{
  "loss": "softmax",
  "encoder_activation": "relu",
  "encoder_kernel_size": 5,
  "text_encoder_mlp_ratio": 2.67,
  "text_encoder_head_dim": 16,
  "muon_scale": "match_rms_adamw"
}
Rows from block 4 of the image encoder, named by matrix and row number. Each number is 128 + 24 x the weight over its row's rms, rounded and kept within 0 to 255. All counts start at 0. Numbers have three digits each. After the name is the row's rms in percent of the matrix's.
# conv: pointwise conv (encoder.blocks.4.conv.weight, 112x64x1x1), inputs 0-63
conv.0 059:095119112133130124081105137110160139130094089151130139129095126128116143129087104182127124135140150141109117141116149094155154092112142119139134118115139124106162157159140167143128201079095122
conv.2 101:125126133162090110123110147150157146101135138085107133107152166188148128121150138104161117162144167110111139132097110114129139131157135106114111109149134142181143061140142095111131137121114086
conv.7 123:130118128152162098096099106163145145117149111112077134157143101079156121084149125092123110103116100143115072123114133126146101116104082143133168133145109144129137127150090100161125152139143112
conv.9 081:128085092117105169083117159113137137117101155137099113117174082135129158114119110134148123149150158176120136098115165161145148120168113111155152169150112152163136138135141162098130119147125135
conv.11 107:104109153161115109125117114105118117119153119128134123130138084123163171148139098113152134106121119127098162133138110142187103144127125131110126103143145108129168132139151088142100130137227134
conv.14 105:098164122140138085129158142121131121140123116149143118117111125161108138128105101092077133091145164101171073135100154147181128160130153157138142125150094119132126111102109112154144103084140118
conv.17 098:136111099131125138132109106122093199162137088134087119119126182099140131114143117083085127120168110150099125130104122138112114130165116146172141119132125163146138167139080127124109144144121146
conv.18 087:174128129104117116088195091132142138158159122151108139097119169109168147137153166127188116118114110130122102106104125106103143156132145112121135124140130095101131111160113112125147165151106107
conv.19 091:146127146113110113134092124165131144131143120136101146140146104120156142156124138104108142109087160099158102107143121168222103101133110096133154145147123155129134141151117157156097129118088115
conv.24 098:131101133064134130143102099154171140128157126111123157119129088174097108126163139105078069120110155159154144136167140154136126141150133117109113151132131119093126083140144131144133112121101124
conv.29 079:124085134146116121145110105145150143150107108119114138083130150151135152174142122132102121131117101103114120122124122150125162151148139143133122145187101182111151123077155133129102164195101138
conv.31 097:110122113193182159139170091144155138113121093118183115141169133123142107143145097129147115118111095158144140180117130120108110111088107121116102158096126145101138110136101122110117129115120113
conv.36 088:150128114114148146115127096192145131122079112101181116140116140135084116101103132138152097195171110118137132117144118154155161148117097092122162123131124139147106115116113109112148121159113115
conv.42 114:135127111147077060082112143119089115111127112091175114141104095124094158113137113125159111119141126151139113098145153090129154102109101093089149126111119126137144134152124151146119143085136118
conv.44 104:121120080145099130124125133117084124136079157106145134130098147170122121099168148107089093166144123132116165117115148147125103135167061145117129115174123136156162128139104102125142112130153133
conv.46 094:143149097135097110136164138112108139109106128129147143204160100108149135148120132125120118138144117165105107132137096168109118073135121124174121121151106114147113117092128135151203120128115130
conv.48 099:102122088127128091113102142127084107131117096109118132128140164139146130085102123096140105084165163110135138149122105100141150132101153095128107141112102185168163114130123136177102132098136139
conv.49 088:076142154186131148166120156121137112170124108104094126183132130157137141112086142122144092123121159142112110142111135122136132153089151125116118105138126138090164109151107088112119142159087116
conv.50 075:168141119104125130110111152124095075154078074139104117148129126127144164126124122115109108123150149162127138100126118114149157140122155147143131164147120135140131181131147145163193098151138099
conv.51 097:127136151121118145089159110136078107108126128127116109104116126105142087126159085135113124194121137139130139093125076174081121105119132091125105157184135118118105155133120135142092130114129117
conv.56 111:099086137113142145132152151126130159126157113134161124121134110104106160105123134117100088132088133095111116154115143175124079152144097130131145123108138167128123142202089152117106130105169131
conv.58 095:128185121109116140141119123129091134154127066116125101069133191117149114118096126170133123129130115118093118096159152128108157142115104133107153091140155123117114134124170135157158128106116150
conv.60 089:134120087134131110138160150112126094145119108132151113175107140148152098109068105085170132149158132129151097107118123100117134159132110167096129137110120118091117123136071135151159154103110101
conv.61 092:089107138145137115124095116109126155105119134141091146165150125180169152120075107155109135174118122161148132146148111131140178140131118111115120149155126120141159100130167188121093111128121126
conv.63 122:117136122141103190134150105117137070091106096119183089124107133134162119109150128128117146108131160140157158120128147105135132089150126114108127126142099135133120062109081100103122140115121131
conv.64 127:139088134122132170121169086078136128127141085099185139147096102124141122131128123099164086108129127139145110093112121131132155103134098098158160125113117121132095087146120145125105139080117118
conv.72 119:142111115146141111120121133108137125179103113179080122130130126099134130120133114141133162168115160166126159114157107144129153160176111119152168143152194140126120149129099147128153153160097116
conv.74 114:124119130124117111098147185089112117121151144109134176144125142131140129146153129133135131144112142104114089165106154137137139092095097118167110143122114109134121104173123080080125168094174107
conv.77 093:134076122103166121121153132138091142110117135130106088166178128108118130116153095147137112122108136201106136142154136129125162121129099120114133127137178174118105188113107131112138108130128126
conv.79 088:189115115160121144172149129162147115118151152141117103164117119134131090104130129109114108146163121130080137145124141167121088156168112162151147133174121166148128148152126177111112122136121144
conv.81 119:169145107127128167123189131139133117119106121131103112129117235142134142112130154096115131135117098124111117112125093128145129126111163115130117111129184119108123172123127120114170138126126144
conv.83 079:135129145095133110096131113093110143131146146130163156100140130116108113102140188156117138136148114159114110124091159158137139139141131147123103098128111127139113110168173115188132114199107111
conv.84 080:120127146099170117149118133137146150118128128100114102097130146158138129120119101138149145141091112197111118137154107122136147124130099111118122201145116106178143145133111116130128080165180150
conv.88 102:078091139112118108144130107142112154166140124105116113153148114132085128130138131108146162117107129149124110133150098121118177112116160134206139135095142170108158146122085120122154127138088100
conv.89 127:111081106102109139116092098121148156095157088147085098106134085108184130149102131135111110143136139111136096091109138117133096173123132109125164119117112126097104118119079126116111121159113126
conv.90 119:128116114141198118082115147152070157134153113128112109126108087132095149109113088118076124120137118151103108132131124149125126109109101129109109131146139069103138129097107128123093107150153149
conv.98 094:119126119154148150114123155097133155159133097114149102180144105141112127129113163063175129126122126182149097104139125110099157115150129130175138148149118101154108158122100143122122142112095099
conv.100 106:124133099149106134101159128112109109119147119132203163094144139117101121115150132141134104154128166143101134131078133127148147096106101122115151155123079124097155128118077128144089087112143119
conv.101 112:193097109128101153115157091117126118172096172120111101140112176114158155130145147115099134125147135134124096092149172122118148121118112132112151148107154125139110127130156101099158091102161121
conv.102 083:121115114139122129146085134157099148164145114202119135111145150120097164104120159177125103121095115118198148126146125127092100143123135124115143114149173108125131179133133133139128136104117118
conv.103 086:159169107171126080135118168193110164091133129118140097085166124120124134141143111149143147114120138126135148142122131150131161156143105175156118100122135144146141122143176150099127143121110156
conv.105 112:155105116155086130142138109147113113120153116123167167098101101122141124143137154118170088138127134077127090097091125136120135125076102157131138111108086106106126098156168124159140090121122121
conv.107 082:125146115112153141106137137120084133103139137159113137095097135125136154131153170142128149121139117084130144126187146130091152157116114097105177127100133100073147141102117083139149120140079114
conv.109 087:124147095143105109101126141192151172079154138132103147109110103165137135177115098093164118156143107120114106118133121172134117151130128095134106133101143187154128116120123129141105148125117152
conv.110 116:134140102118084105102111161129091142085133096115117112085093111111128103122133143107129113105102184120075139146125116121102112137119136125131127093101099180143176121119120124139137174110098116